Weights of a small self-supervised image encoder.
Model: 4.97M parameters, 32-pixel images, norm layernorm, activation reglu.
Rows from block 2, named by matrix and row number. Rows with one number belong to one neuron. Each number is 500 + 25 x the weight over its row's rms, rounded and kept within 0 to 999. All counts start at 0. Numbers have three digits each. After the name is the row's rms in percent of the matrix's.
# gate: MLP gate (model.blocks.2.mlp.gate.weight, 512x192), inputs 0-95
# fc1: MLP up (model.blocks.2.mlp.fc1.weight, 512x192), inputs 0-95
# fc2: MLP down (model.blocks.2.mlp.fc2.weight, 192x512, transposed), outputs 0-95
gate.46 364:503500499484500505495500501500500508501506501514499500489500498500544514499501500501500511501539497498496599478486501500501537498523411451500501510530500506500496514500500500531500500524509500467500500501500485500500500500501500500500500501500492500500504500500500500500499509567500499501
gate.55 380:499493492405500529498477490500497500494576500505500500500499500500500500468489500500500483499500500505612501500500503505500464500512496500500512500511501500507539499423500500500500500499502500500498532500503500408499352500500500475501523500500502505499496500498496500500500502500500504499
gate.78 340:500499500500500500500500500500506503500501504500499500615500500500499496500498500499500500501501500501508496500501500501487500500500501500498500500500500475411543500491499500499500500498508500500500510410494347499500498500501500499501500499499508500500501504485460500500500500533500499500
gate.86 217:500499500503500500500500499500492500466498496500500498779500500499500497497458561493500500501484500493501503499500502500500500500495500503499500500501500500499500500500500505498500499500500501500500491445499500500501500500503500500501500500499500500499500486500459462490500500506500500499
gate.89 324:499500501500493500499500502500500500500501501500499498500501500663501502501500501520500500500500500500500500500499499500499500500501500499499500500500367499501522500502500500500500498503487499437531499500499501396500500496499501500500500500500500501508510500500500500497500501500500499500
gate.100 345:501536500496530509500563497500501501500492500499500500375500499500500499546500493503500466438435497500507500487511500523500500503504505485500498510479500500500516501500500499505500500492467500500506500565499500465587525500500500496500500500529525500478501502498569500500538506498506501500
gate.103 284:495500500496500503500500498500500505500499604500499520459497500500648500494500494499522500500502489501499500575410500500501503500492502515500500501500500501500500500500500500501500500487506500499501538500518550500500514503500500500500500501499465498522499500500501498496500500477500501502
gate.105 274:500500500502507500495500500500500499506499500500486499660420500500477488453502500499546500499498500499529485433503503500500510500490500441500498500500500500496500500500500499500485500495500500500500491478483344500507500500500500498526500500496499499500499504500455500506500494520495455497
gate.143 353:475501500499492507480500518500500511500500552502500500500500497500501503500499493500500330479495481500500502503497498509500486519500554517501501517441499492500506490474500500500500500501552503499498515500519479499500396499500500490518501424501504503504500500492481500500501500499500502500
gate.154 424:500495500500520534500499528500500518501500524500498501502494493500500501449507500507500500504470500496505474497499497505500500515500501504500499501502500520497502505498449392497438500501501489500593502500499498477500500492500502362496500500500497500511502500605501500507499502504515500501
gate.160 353:500500499489500530566501497504501504402500506502509500500587498490500500487362495500500501502502496503523496498501503503508500500501500510515517504501504500500497501500611500512662503494499490500500509500499500493499501500506496499499501501501501498505500501499501409462501499500467497500
gate.181 332:499495519500501500499500496498501501501500502499499500514500498499498500500497496501503505509501500500500494529497503501498500500497640587499472500505500500436500500500500500500500500499508500499499500417500504478499522501500500479520500507500500508538500464500500481498499499497501502499
gate.200 244:500532494501500534499501519502502517500500500501500535498496493515498500500525492529499500500499522513522499500500501517506500517501500500503503502500496502501500492517500286501464502499500500499500501500499499479500500499500497501498509500500529500501502515500500504503500500502503497503
gate.216 247:522506500502500519498500499500500500503506497497499500505504538500500498501500521511500500467492500502500501512501500502500502500501502500500500482500491501500500502507500571499501422500492497362550503495500500486500504324498551501497500500557501500476502447486499504497500500500498500499
gate.219 433:498500500500500515530500500501505532500510503538501514500492497500500500500500493500504499500501500529510495499500500501500500500510500499500500507512500500520500507514500500505500500500500497500417491501500500492498500453458500489483500500501497500508503500204507506503501501500499500500
gate.228 293:530550500500501500555500499501499499500500499537501523499509500618498499516502500501500502499499499517514501500500500500503500501502495500500513491500485501503473503503500500505500499495500500540297500500501500497501501499490500500439586501505460539502501516381508500500500500507469486499
gate.233 261:502500499499435504500500510500428501501500503500501500501499500500644526482500500510500499475484498500521517500502499500500499499502500500505502502500501500499496499500500499499500500500500500500501510492506490500499390500501500500500500493500500502500500502500499500500508503501500500505
gate.246 223:500500500488503500430497500498500500503499465501497499498499500500500548497500500580500503500501499457500501499499503500493500500500492500500500500501501499501500497500449500500482500500499496499495512503501500498500506498503500497500489509501525536511497484500502534500498500454576623494
gate.252 221:501500500501502474500499496499498476500500500500500501500503500442500501500488500500505549500500500500465500501500499473495501494503498527494500451500501500497492501501498500507500500500503510500500502498513501604525500501504501501466505500500496413499500499501500500500499488475500490497
gate.255 327:512500408500528529500490511502524501493486519500500494477500500500536448501500500502500501502446500501535479487518500501496527500507499479500500526505500500514576500505505500521500500469500399500504497572465491354500500482500500500497500550500508500496500500499496465490474500515500493498
gate.285 411:497504461502504500502500533500500500501500500516500500499500500500500499499500521501501502499501508511500487502500451504500498500500499497497507506499500500505509488498500500498500495500500500494498504500501499487506440487500502499498500500500499499500501500500365501500500500500504500499
gate.292 230:500441558498520508500498500499501502509522500499495500511500500499496503498498495500758540500500500501515500498498499501502503500523501502501503501501505499498465500508501500519501500499506499500500500459499500500499500501506500499551499501499501500505508500500502506501498500499503500501
gate.298 240:501500521501501508496504439500500501509500501500488500596447500499441498503500500500617500500501500500505498500501508500496500503500508572499499500500501499494500500501482500500496500494492500500500500371499501486500501500510500500570501497501503501503501500499506514500500499500500500500
gate.307 345:458500459501606500500498475500500469500500499512505500499498493499500446557500500500500499452500441494494500497502551500486598500513470501500500501410500498501500500485500500537500500500529500500500504510504500500585486483500499500500502500491504500486459509503500500500500496500500562499
gate.335 268:511534538501504501496500498499499502498500500500503499576694499500622500515500496501500523502502500498524500500506501501501496506501507501500500501502501502498500499502489497503497500499506500500488498437488593499500501500500500500505500500500501504502518500500499424500500501519508500500
gate.340 300:501511500522501503499501499505553500499499499519514486500498485496489512478500478500500501560505490488500476497500513500500504500496600638499500499501500541501495495548500500500500586498498494496501398500484508502484507519501500491500543501499500500525500510503502491499500500500500501499
gate.348 227:500514498500547500500512499500601481500508499500501500501510514499490478503499508502500499490496499500441494522525500500580500491505503462500498499497500503500500501500500564502500444499499500499414500500594494500501519350492555501497500498502500500500508495425491499499501499497500500500
gate.352 288:456495506499500500496499500500502500501499500499497500500500461501500508501499500500501500500500553505500498485585500592497501502492500496516499526500500493500699500478500500498500511498500506501496498500500500490501500500500500501503469502500570531505490500500509501500499501471498500499
gate.372 378:500500501500500535447500500500500527494526508500499470499427499401500500501500500500500500505503500506505500501498500516515482500515531528500494536502511498500516504472500500505500500500520414483504500500489505447499502498514502500514500501496594468526500458497511492496500519500501500500
gate.376 292:501500500492500504509497502499497500503500499499496501501500500502500500500353500501500500500500500504512500509490499627527512500500504500535500496502498504498500502494522524500500499517523495479552501499500499493499500367495500500481500512500500497500497496497493503421499502501500488501
gate.382 144:493515502497501524499440501427500504557498509513453501532491493578500500499513498525466521500517493518527498497406500526551508503493499516498545504501473507480501510466498493503472500488512470493500528490500472474499505494421499500486499521494499500509501504480500548529454504493501493535
gate.391 258:501500383500500499501500504500419501499461459500501500500503500500500500500497526498500495441503438500508500433500500500493500492501459500444500439500500500500496494500500500500501500500497499500500513500500497500499500500501500500500517497484501500490494503501499500500500497502500495500
gate.399 278:566500526499500516500500501488500502519530520500502542502496500500511502507500500503500514500503500502500500623500499501519489500526502574500504501500500506487458500526499498500498502506510500500493500465500500512497509511499500500569505500507500501502526500500500502513500501500506509519
gate.407 298:499499500552500500497500501491500500500500500506513500509500518499674500500498504501531500503473500500437470501501498501502500501500534508499506396428504499497499501540495500500500500500499500482500502443500500491500500500520500499501518500515502500501513484500500475499500499502500498500
gate.415 221:499498526502501511499500499500500501500500505500500501668499500500547499499500500499339500503520500500526500498501502500499498503500500507499500500501500500500500500440499500484500500499500500498500500344497500500500500500500500499502500500500500499508501499493482499500500500524500499500
gate.419 395:453500500500500500500500490500317500499499500500498498500497500500499500489500509500500500500506500500501746482500500500500494500496501503500500500500500500502504500434500500500500499499500500499500500500500500500550500499500504501500500499496457500504500526500496499500500501500501503495
gate.427 354:500504500506535500500500498501472500500501504623500493498500497500506485526500487501500500500500502504500407500541500502502564500507500474500497570500500501503509508500500499502500501496499518500501500500498497490516428500521499500504501500512500500504513502494438500497500500509500494500
gate.436 396:500500499500500501500500500500499501500500500500500500500500498500500501499446500500500500500500500500500501500493500500500506500503502501540500499500500399500500501500538511497543500500500501500540501500500502500500500500528500380500500501500500500500500500500500501456500502500378502500
gate.444 321:492484500487498500500500498500501500500493501501500500499507498500502500487500499500500500503526514605500483495481505494498492503497474497500500500504500500558499501500499500503499506500474500500498501502500501547500500694501496587593500500499501500500493503500500499500501500501492499500
gate.453 291:501500505500500501485501480503500500498508499505506500500499500499496500500502500501501517505512500444503500500511501462500497500502500500452504502501501499501491500510501500500501500497498487499495496494494500496500512499501569500500502500492454489516501499498520499499501500500500500500
gate.455 207:500509501498500502494499500499502501500500498499505502502510500500493500469499486500546511506537500501501492499542500502504502500500500503504508500501429500499500498502502498495501500505497495398487500495483465498500500505500497530575506509497473493503500500500510500500499495497495481507
gate.466 467:518500475405505527500462500495500544480525546501499500495470500500500500499479628500499500541504492497576500429501500597500506500505500500500501506569500499514561512500500500501500500500517478500492500500489482494499428463495500479500500503493487479500500501500500504500465509501557487501
gate.473 345:500596500500500501500500500500500505500503501505500503500561499670500503500500498500454503504501499531500500502500501501500500500501500504505501500503409502500477491500500500500500500500500498498498500500500500497499500499380500565492505504499501499500499511500500500500500500505500491500
gate.478 348:500500585498544500500498500500500501500500503500500500514499500500500500578507495500500502500500500504500500500495500503500619505500571500511502498500500500500500503500499499501499500500504497500496452455501503482495500500500500499500500500500501518506500501500500500501494500508500500497
gate.497 281:519577503501501502496501499500500501499500499501501498503581499500508500500500500502269500500508500504502499501500500501427500502500499500497500503500501500500500477500499500501504500501498501432525500499498501496502501499500500500444505499510502524500500503499499499468501500503501500499
fc1.46 356:497479500501503500500500500501392520500501500500500500500500465500552490491500500499502500500502538500559500524467500500500500500500501500500500478500500500502501471500500500499500500500505497500499655500499577501471571500496501500501500500488502485503500500501500500504500499500498500495
fc1.55 375:496501500501560504516500485500500488500488497499500524468504498500501372501500482500500460487499500500503500500521536500501509500500500500500508477499500502500502500495500500483500500495502500500495526549526500500514546505500500498538500500500500500497498500497503489500500506480468500501
fc1.78 340:501499501372500492478494456490454500500543501500458491500488500500508488500500578500500500501497499500499530500378507500500502500501491507500488500536500500492501501500500500500500499500501499500500500500504523499503500428500503501499494521500500500500453497503502500499459500483500499491
fc1.86 297:500498497534541500500500502502500500503500516500500500499500502500518482500500500500500500500499500497499504500582500478500517499500499496500500500499500500537500500506500500500500500499500500500500500501502500514500500500500500500500500500500497431500501499500500500500500500500498505500
fc1.89 305:501541502508517500503499500500499501478500506500521515501523501499500500500499500466500528507490500501501500500500500503533500500500500505529504492506500447489500496515554500519508501467551489500375502499500500500500500500501481549500521589511500494487499498500500497499492496500479498503
fc1.100 290:500500499499500478500457451500500471500500456500500503486501501500501500500500500501500553499500500500502500494413626500499458500493442501500500494499500500501498495498500500500500500500501502500500501543506548500500501501500500500500500628500491509494501500500500500500485495482500500493
fc1.103 301:500484500498501500499498500500575500500533522501496500500494501500489507497500503500501517538500494489500328497500500502497413500500490500500500506603500474499500500499500500494500499496504500500499500500500499494500500493500503498500489509500499505501498508493499500500494499500500520499
fc1.105 242:501503477500516501500500501500499500500470501500501504498576500500677479499500500501373500435500500500505516500612499500500582500499500506500500516469500485500500500500500500490539500496501500500499545500520500500549499500500500500496493499500500500500501494500500494500500500486500521500
fc1.143 321:500500400500500530490500501500502503501584504500500500491502500500500508500492500500498438500530519572502499487548500500523477500547500459509501503534496501551516507497496500500500500521498499500495500524472500499499495500500500489500500504501500503501501499498505500499500500501498496516
fc1.154 409:500431501500500501451500503500501502500499501500500500500333500500500501500500499500534484500500500500505499489500500500444500504500499499496500520500500500500500501500500500499490502500500478505496500500500500500500500501500500536519515500496500524500500503484500505539500504502510548496
fc1.160 300:509499504516500470499500500500500496501500500500495501500486500500499503499522500501501500513500500480462501518494500454501499499499501501486500499500500500500499497500492500498486500501502532500497480500503503618502500500500500501500500499459499457500505500502500502512500503500503500500
fc1.181 242:500500518501490500500500498492500500500500499500501510532503500499500500501499500501503500500455500501500505500500500500493501500500568603500499461419501500346496500504500500501500500500500500500500500369500501516500511501501500500506502500500501535500500500504500500500500500496501501499
fc1.200 281:504500549502500487500500498515500491500497500499542500500515500458500500526500500484513500500498486501498500521500500501500501499501501561500498475498500500499500483500500500502500500500501501491501497500500502498501500492597500501462502502504501500500499500501500470453500499500496500499
fc1.216 278:516500502511508500496500499497410500501501504500500500501499506500503496499532782502500500501500485498496534499502501497458509500500500500492500501504500500499472500501497500500498500499500498500496504500500500504500502500500501500504498500501438515447500469500496500505500500499550502500
fc1.219 273:500500488501497510500501500500501500480500498500508497500500500499500499500457520487500498499499500645483499500514500500386500498505511500500498500497500507497501494488545669493569499500500500500420499500501498500500500470500501478499502500500594499506474456459482483499501500500500500500
fc1.228 288:499500500487496500505500524500504501500487522500500501500501498500500500500500498500499497500497500522501497489500500642500508499500500500555500513500500500499500500482576499503543506500515528509500500500501492500500499500498382483500500500568523503500481500500499499500500500499500500501
fc1.233 332:500500500507500500500505500500555501500501520500500505500501499500503501504500404501503489486501511535489482628458498500500498500500505525500500500486501501489485500564500500501500514502500501546501499500505577511467511532500489500500500499500506500500500500500480500500519501490500503501
fc1.246 245:501571500500500489500501500512500500502499500500519500499553498500495500579494498492469500501501500500500503500501500500553498500500500500500502500501500500500527497501499509500583500500499501496499500500500502499500501500500500499500501500630500545570512500501501489485502498501411500507
fc1.252 407:505511500490499500499500501500500500595501500500482500500499500502500501500546500500485500500500500501501501500499500500500500500500499500500500501500497501500500499499500500504500500501500500482502500500500498500500500500418501500500500500500493500500500501500501520500500497500500491500
fc1.255 330:392500489500432477501500503500648500500553494500500508500500587500502510488500500500500407500500500503501477500463499500500451488499500505481521494500500500500493500497500500500500499500500499500500518500481500500500439500500500500500498479465500486500500507500500500500500499500500500500
fc1.285 476:493500576506514500494550503526561500500518500443500500563500500500498500499500482506500500500488500500489495531500516497519420431500512500501500500506500500499497497500500500500500500502501500500500484500500500505494564500500500501501487501468500496503506499500500500500558500500496532501
fc1.292 288:500467503500500500500500499500500499501500497500499500503500500500499500475500500500653500499499500500496500501500500500500500500500505500500491500500500500476500500500500500501500500500499500500502499499500501500502502517527500499672500502500500494500500518502501500500500499498500501477
fc1.298 238:500500501500500500501500535489500500510500499500500500500364500500491515480500500501513500500484500501499500500494377500500500500500500500500502500487500504436500500504500494500463500502500501500500499500500500500500500500500500500500500500501500501500500500500509519500500505499534501502
fc1.307 380:499500500500500505501500501495187500500500501500500501500501474500499500500500483500500500500506500501500608501500500500500500500511500500500500500500500500500500500500500500491500500501500504500499500500503499502517496505500500505501527500502500500502503503500499500500500509500500500500
fc1.335 295:500480497500500499442500502500500500515499516500454500496258502500472500498521507499501500500497500500502500497501500500500500500500498500464500500500499499509500500500483500499459500500500500500505473502500499500496499473500500500489500500500500500500500499501496540500500499503499499499
fc1.340 285:517500500500500501500658508501500500499485508500500500500500500500500500500500502496500403500500501393501500507506500501501489500500501498487493506500501500506501498500500499500499500499460486502499498529498499500498500492500500498475500425500447500500500474494471499500554500500500499500
fc1.348 288:500500467493495502503367500500499530500500502500499500486500499500500500500500500496499523502527500669500504500500500500500509500501500571500500500509500580501499496500506500500500500500501493500500500501500509500497500500491500453476518608496500500500481500500470505500385500500502502501
fc1.352 285:500500495501502500500500505500499499497501512586500500501501546500501446500533559500501503500442447480500502507458499449500513500504503503377501496500501500500500476500500500503500498492527487501499503500500478500500500402500500499442500499500500495500507500498467477500500499502513501500
fc1.372 345:500523501499500500500500500499489501515501500496460500500503500512500501612654500500496433495476500543500500500514500500501491500500505503501500500501500516497506501494500500500500500502502498499500500500499502500499500498464500498489499496510500580500498500466500501500500502496500464504
fc1.376 311:500527499497500500548500500502500500500498499498500500498551499500500500499447498479489504499521500500500500500501500497513502438500500497605500500499433501501500499492555502496606500500500500499524500500502499500500501500499499507500499500499500502461500500522500500500500500499349500522
fc1.382 188:500499481500500499502500501532500497452503500499547500441501503452500499498475504484519463500487500486501501500524501500463499498502500478502500500500529489551500495500511505499534500503495510503499501534497499525498494501553500483512500497502500513490498500509500452481507500500500501476
fc1.391 229:497500500527518482499511492550444489500450500533500500499500445500508500526500283500501500486486500502500509500500500500500498501501500500500500501473502502500500498500500499500500502500500548500500500501520510500544499500500466500500501500500501494501501644498500500500546500501500500498
fc1.399 275:501517500500500492500500500500500497508500468500500470500505499500549500503502499500500500439500500500494502504545500500500503500500500417501499500438500507500500500500499500500498500500493500500500500500512500500628500500499500501515500500500504500493500500499502501500500500499500502500
fc1.407 322:500500500426498500498480499494499501502523505500493506499492405500500505501500333500499500501498500500571500497463500501501470500501401500512500501503500500501500501476499498500499501500500501505501592500500501500500500500500500499497497500500490502500500511500508508500498502500501499505
fc1.415 234:500475499507535500499500502504500500499499501500500500498403500460500492497500500499731500500499500496502500500617500500500500500499500500499465500500500484500507500500500500499500500495500500500500500500500498500498500500500500500500499496500500495500500500501498499500500495500499500500
fc1.419 356:486508500500521502487548494530500484499491503500501500481500485500500463514562500500500518427500452474452500498511516454503506504500500491438499502469500481500502499500502504524500478476500500500500500500538505500512531500500494500500498500504419500500500500500454495495531500489500596493
fc1.427 378:502501500527506501507517501500496500503499500452500503497500500502500498522500500502507500491497459511500616520498366500498442500508504559440500502408500501500500502500497499501500500502499500500531500500500500499570500501502500506500500477500500500490516504495500500500518501500501522500
fc1.436 330:500509500499503500537500499500499500500500500437500500500505500500500500504500500483500500500507500501500500501500500505542505500500500519503500491500348500500500500499500500500500500500500500460500501499502500500502500500500497501500517501500478498500500501572500498500500499500500500501
fc1.444 295:495500514508525506500500500500500501500499500524500500500499500500486500550500500501500500499501500421508500499500500500592501500500500552500500524500500500500475503500500332500500594507506515650491498500500500501500500530500462467508497495500500506498501525500500500509500500494501520499
fc1.453 273:503478500499498501495499500499500500473505497618519500517500501500500500413500500494568500508501500505500500501500500500445486500497500500500508500501523500495500500500411504494500500496501500500499500500499485500499500500500505500508500500500504500510499491498500495500499503500515491501
fc1.455 295:515491499499500483499501498514500499500519445535500495499491499499500500502501500513499500501502500499481500501500500500498484500488491447500500483500594500527499500500498500508499500498492497582498496506500500504500500500501500495525499501498500500500512523501500500501500500572522502492
fc1.466 312:482499503501504499497500494511573494500501500506500500573500556500500495504501436499500526495496500500500500565500500474500422498501504500492500502500500500500470500500500536501500453500500505500500471500506500498509512500500531500499500500500500500527509410486500500499501497499500516490
fc1.473 270:499506486497500504513500513497500503500499500500499500500500502681500498500500500500458497500500500500501500500507500509504500500499499494502502500500452500501500500499500500478500499520499496500500502501500480399499501500347500499500496500500500547496483500499500500502500500500495499506
fc1.478 384:500499500500500500500378499500500500500500510500500500500496500500500500551500501499500500501500500500500500478482500501500535544500500500500508500528500496579501499500500500500500500500500497492500534500500500474477500500500500496500500526522500514505500502499498500500430500528498500500
fc1.497 286:498503293488500499501500505500500499500490500500501503484501501501501500500500500500498441435499500507479511500512500500501496494499487497508500500496499501509500501449501504484500500499495499500500501548510494457501500500499500500495481500496500500496487500500500500500500499492544500500
fc2.46 475:506500459500484534500499515500458500502500472493503500475500500500381493500514500500500501498501518494499527500500477499516496500512412494500500495536493496504492500500500507499500500509496499500500409500499500503502499517500500503505514486501500500498500499500486500505497500429507500500
fc2.55 333:502499500504500501501345500500500441500404502500502500500500499500500501536500499502500534500561505515437511500500564517517500500512498499500493500501501500500501500505489497513500500525501500500499500500502608502503526500509499501498436532509501500442522499500469500516486501458501515500
fc2.78 254:500500503500500500500500460584502500504532473500501520499500500500387499495500556500500501514500500489509418480500513500452499510492500500523500500518501500568510501500501449500500501483500500509500500500500501502500501500500500500500497494496500499491500500500521505500500500500504501499
fc2.86 263:501500500499454500500499505474500501499500499500500499594502503500501499500500500525500500500501500499493500500480498501473496500500499504500501493500501499264500500500496467500490500504505500502501500443491501497498502507501500497500545498500500500500504500500500489500499501500511492500
fc2.89 321:500500515500499500455500501500500500550544500479500500501428500500505500501483500500508500500500500500501500501486495499501500500501500501500500499500541596500500500500499500501481500501500500509500501494499500536500503500500500433500500500469500501500500500501498500501500500500500500500
fc2.100 265:540498559500500504500504562494443497501480500508556500578505501499513498501500500500500500490498498500431500500476417499496504498505500542500520477497501498473500500501504511500500500500505511502502497467511497491499496500526500500500497497486498506549496488501500500501501505518502565530
fc2.103 295:539502530500515501526491514483455501500500498500502500500546500500500502510500502501500500516475504499500505571500460500502500500524520500500501391526500500449481501503500493503500500500541501502506508422501588496499514500500500500511625503500499499486529386500504500507523502500500464490
fc2.105 308:497500507500497501497481500485500500500497500501496505602500500500482502504492500500675500515503532498500500501499500500500500501500499480501520458515499486322500499502500453498504533501494506498501499452500501562496500505498500501578518500500500516452500516500500493529491499499500482497
fc2.143 313:496568501487501500500456500476500491462506500500501506500500498500500500501495500503500635601503499477501500501500500500518500507494516501500492500599498501492500500500479500490500515501508501499530507493498501515500530509500501500495500546499504500441507519502499460500464489467494500500
fc2.154 312:500501500499500498602500502500488500493474524501499500500604512481502494504500501498387503500500496498499500500500500500562500499501500500500499499500500500493486498501500501500526478501526534500546500477500500442500500507470500435426499489500497491500501454613500458500500500501500499511
fc2.160 307:496501499500497500558499500500501500402504493501509499497522500499495501487500500498486500500500500508537500500500501509486500500501500502550510501501496500502508500498606565500597500501500498500506506501503496498500500500500499495495534500501500502500485500500499452489500504500500500503
fc2.181 339:498499500466500500476500496496500467494500500501500500499492500500436528530500500501500500500502500498500500454500502500615500500500497500499421510509500500501501500497499498501500500499500499500500498562500500500500500500476499500382345501502500500499484501498500494500500494489500533500
fc2.200 345:500493499501501502496500502500507500579513500500499499500500500621500499500505498500490500497500500501502499500500489500500500498500503500500507499491500524501500500493449500501492500500500495499516500501517492500503500500480500500499500500501501500500500501500499503502500500500500499515
fc2.216 254:500501502500500500500500526466502500470501500499500502500500499500499500514470500497500500510502723443500498500501502500532452500500519498500500500500500500500497449500501500500517501496500466501501497500514503534500504506480499499502497500514431500500500504548500501425500500500409499475
fc2.219 347:499500497500506500495500500498500496513500500506500500500498488500499500500500498502518501500500500374502500500523500470686500499489500501500496500499500417500501503500499431498539544500500493500583502501500500480500504513476475502500500500497460500456499516595514500525499498500503446499
fc2.228 278:473500500495500499496500461496499499502498471520500500501500500498500500482389500500501500500500500443505500500500500500674500500500500501492500500500500500484502501500500500500500500499504500600500502453500500504500500500500500500502516500499421539501500496509593500500499497500501500486
fc2.233 317:506501500501503506504500500502509500499500500500501494461499469500535481478500484501500493517494505500700500500499500500500503500500473479537500500500500500634499519500500487504502514503507492500499501500499500500494514500501446500498503500502531500500483500500474500526500503501499500500
fc2.246 248:499500500500501500490496500446500500500502505535490500501499502510503500500500500531500501498503500500501501500504500499498500501501499500499502503500500500500500500499496501501504500501500499499499524498504500546500500500496501500551424512504500500453500494500499500564497500501497558497
fc2.252 247:501499500500500501499500500500500500501500501499502501501500500695500500519496499518503501500501503500500500500500500497500499498501502501513501500499405571499506500500496501501476500506500472499504500499499501512500501497500500501503500500502500499499500499512504500500500501503500500500
fc2.255 373:500492499502489500500501496405534499498656500500504500499500500492518499503491500513507396499495500500499435500500500500504494490505513490500498501507500500496500530500498500504500500499520499500502501500457489500505374500502498500499502500497500500496500501500504500506501517500500500493
fc2.285 461:504472462500454511502501500500447501503500497492482498500500549501499474500519514500510500486500500498500370366500498493501503495500489500503500499498499500500506500499500528501498478500492500482500499500509489500500500501499513512500513485501500499486499500501555500514502500500500495501
fc2.292 338:500500500498500500507500500524500505501499500499472500473489500494499503505542500506260500500500503502491500490500500500500502500500500500500499501487500504609499500500504500500488466499501498500500500501499500455499500451467500500465500500500500500529500501500500499500500500499500500507
fc2.298 277:459501500498511497495498490509499486502496500500505501470485500511475481640500500487502500500499479500500501455501517500499505500500500521521499500520501500583523498494501500473500500497500500500500508549500483463500500500478500499500413503494501516500494500496500497463500476501471509498
fc2.307 330:500496500498488506500518500507299501503475456500526490500500490500499488500500500500502500540500501549500689502488517524494475502501495499500500488510500503499501500499500500499492500500510496500500502500500500500496500500500500500501537498500503500499500500500498500501501516507505494500
fc2.335 326:500500523516500502556499501429501501491512509506514504602658500508562499497436500501499500500503497500500500507501500500493492488501505506555505478500500502319495500500499500503498500500500500509500504498503499582500502502511500500509543500499500500482500500500499487500500505500500500499
fc2.340 229:500499501480501500507395498556500507500500499500501500492475499500497500500500500494500537516500500500500453480499500500491508500500499500501502500502500500516501508501500480500500501500500500500500501500500500537466474491501500500500500511500500501517500502500546500499432499530500470502
fc2.348 315:500500500500500500472489522502500500500494575500502497500501500500568508493500500500500500500500500264500500502500500500498500500500499498500517501500507500500500499500518499501500500495519528500500500500500500500462500500508500500500490497499441500534496500500569504499501500500504556501
fc2.352 247:500499500488500500504501500500500500499479500499504503500500500500500500500500500499505499496500501513500500432478499500461499498501501502502500500500500500500500500500500500502500503500500499500501471500508500501502499500500499500501500499500499500504498500500500499500502501500500532501
fc2.372 340:495500500500511486489490500476501500500529513504573500504499500499504531500404500501499505504500494475504500516513502500618498500502558500501502500517513496500500500496501531500501501470505497546497506500500472500495502501560500500500506501498455505480451500521488431471465500540500476457
fc2.376 303:500500500501500500441500507520499500502500500477496500500493500501500500499560500477500500500500494514500500500485500500478500499500499500500492498500500500500500500500500500500388500501499534499556500500500500500500500500500500503472500500484500385501499477500500501501500500500579500500
fc2.382 176:496491487495499499508504500492522469539498502492500500532531489494503501500484499499500499477499500503500500496500502495527502499490504510500512500473504500484490502477500506498500500501487500502500513498516480500515500500503500499500500514497501466498524513490500508508492500496500495500
fc2.391 169:470500500499500500504500500500407500509415500503501498507500500497500489500500466500500500497500500500500596501498491500500505497500499529500520496456501500500500500501496500498500500505503509501500534500499469499500500500500500499500596500486500500478500500500500498507498500500500473500
fc2.399 326:515500499500492499500506500558500521513500493496500500442500500500500501500500500466506497500500494501500496495500500500439500519498496499499500501500500502676499500508500501500498500500455500500500498501500502501491456500501517500501500497500505472579501500501500500498500498512500500500
fc2.407 307:498500510501500502500500490502526498500539498500508500484500500500500498478500500500492500500500382447630476500500501500501500499500519499528499500500499499500499524500500496500500503499500497500500501501500486500500500500500500499499488514500483499500476501500499500500500501500497525500
fc2.415 241:512420525500497502502500501427500515498502510503500500624522500500504501476500500501488499501501501500500500502497500500500487502503498502499509500503500499288483500500499498510500500500500499499502500487496500496494526500510500500500513499500500499501500502500500500500500504510500479504
fc2.419 335:500500466492458508514330526500478500500499500500500500502499500500505496500500501498500451500500502523537525500498582500499506501500517499500500500500500509499500502500500500501499499500500500500499516500499544507479498500500500500500532500501500499500500498500503501500372511534507451500
fc2.427 418:440500495500505500500484498506600497500486500480495506500500500500446516523502500500490500500498500500389500500495508511549500500500501500500500497500500500500500479489500473500498500500500519499500483500500500500500574500494495500500490506500508523495500500499500500499493499391495542500
fc2.436 273:499510500413500498500500500500500500501500500470493498499500508500500499504561510496500500497502457522496499500498500500347500500496508499499500496500501500500511500300500500500414500500500500500500500500500500501500500529501504500500500500500501501500500500500394493500500500501500500498
fc2.444 315:500503498494502499501500502496500500499500500511495501515530501500509471500501500500491500500538500715499500500500500500299535495501500501500509500500500505480500500483501457500518499500500501494484501474500500487530514500510500449499500500500500500500500497500460491500500500497490502500
fc2.453 296:500484500500500500517500500500500500502507500410500500500501500468496500500479500495409500500499500501503499500503500540501500500500500501500500503499444501500501503500619500500500500502500495499500500500500500501500501487499499485500500500500498500499458500527500572493500500500500499500
fc2.455 295:499500495499493499567500500499501498514502500500499473499499500500499517501506500500500500500494500500501499498501501500500500496500497500521499510500456500541500501500567536486481500502484482500500500504495500498497499493476500501492503500500492500499494503503500489499494495503500488500
fc2.466 393:502587498538500507502500550500500498505470556535500500500500500507500500551500492538500500499505496491500500540394497496496500431532493500505500500491501499501501513501503500501500501500500500500500499526484500503501500504500490500499483481500505500494506624502494500526500505474500533501
fc2.473 365:503500500506499498494499500506499500489498500500498498500498501367501500485494502497576500500500500499468500500501500497501501500500500497499464505500635499500475504511500499497499499499500527522500500500499501531500499501670503487501491500500499507500500492501500500500500499500502502493
fc2.478 423:498498578498499500500500500487498489500516500501500501500505500500489500499500500510500500501498500500500500500462479499500423500500525507518499427500500492491499524500493505500500500500500485500540485476522500531500512500500500519500635459486491500500489483490495501502549500497501501498
fc2.497 273:491480556504494500499498500474498485524477499563500500588626500500502500499496500507500501501501502500500502503500502502500499496495493500547534499501500500412470530510498497474489499486499500503500511358500499525499530500517500459502500501495482499497499500498499502501484499493515500505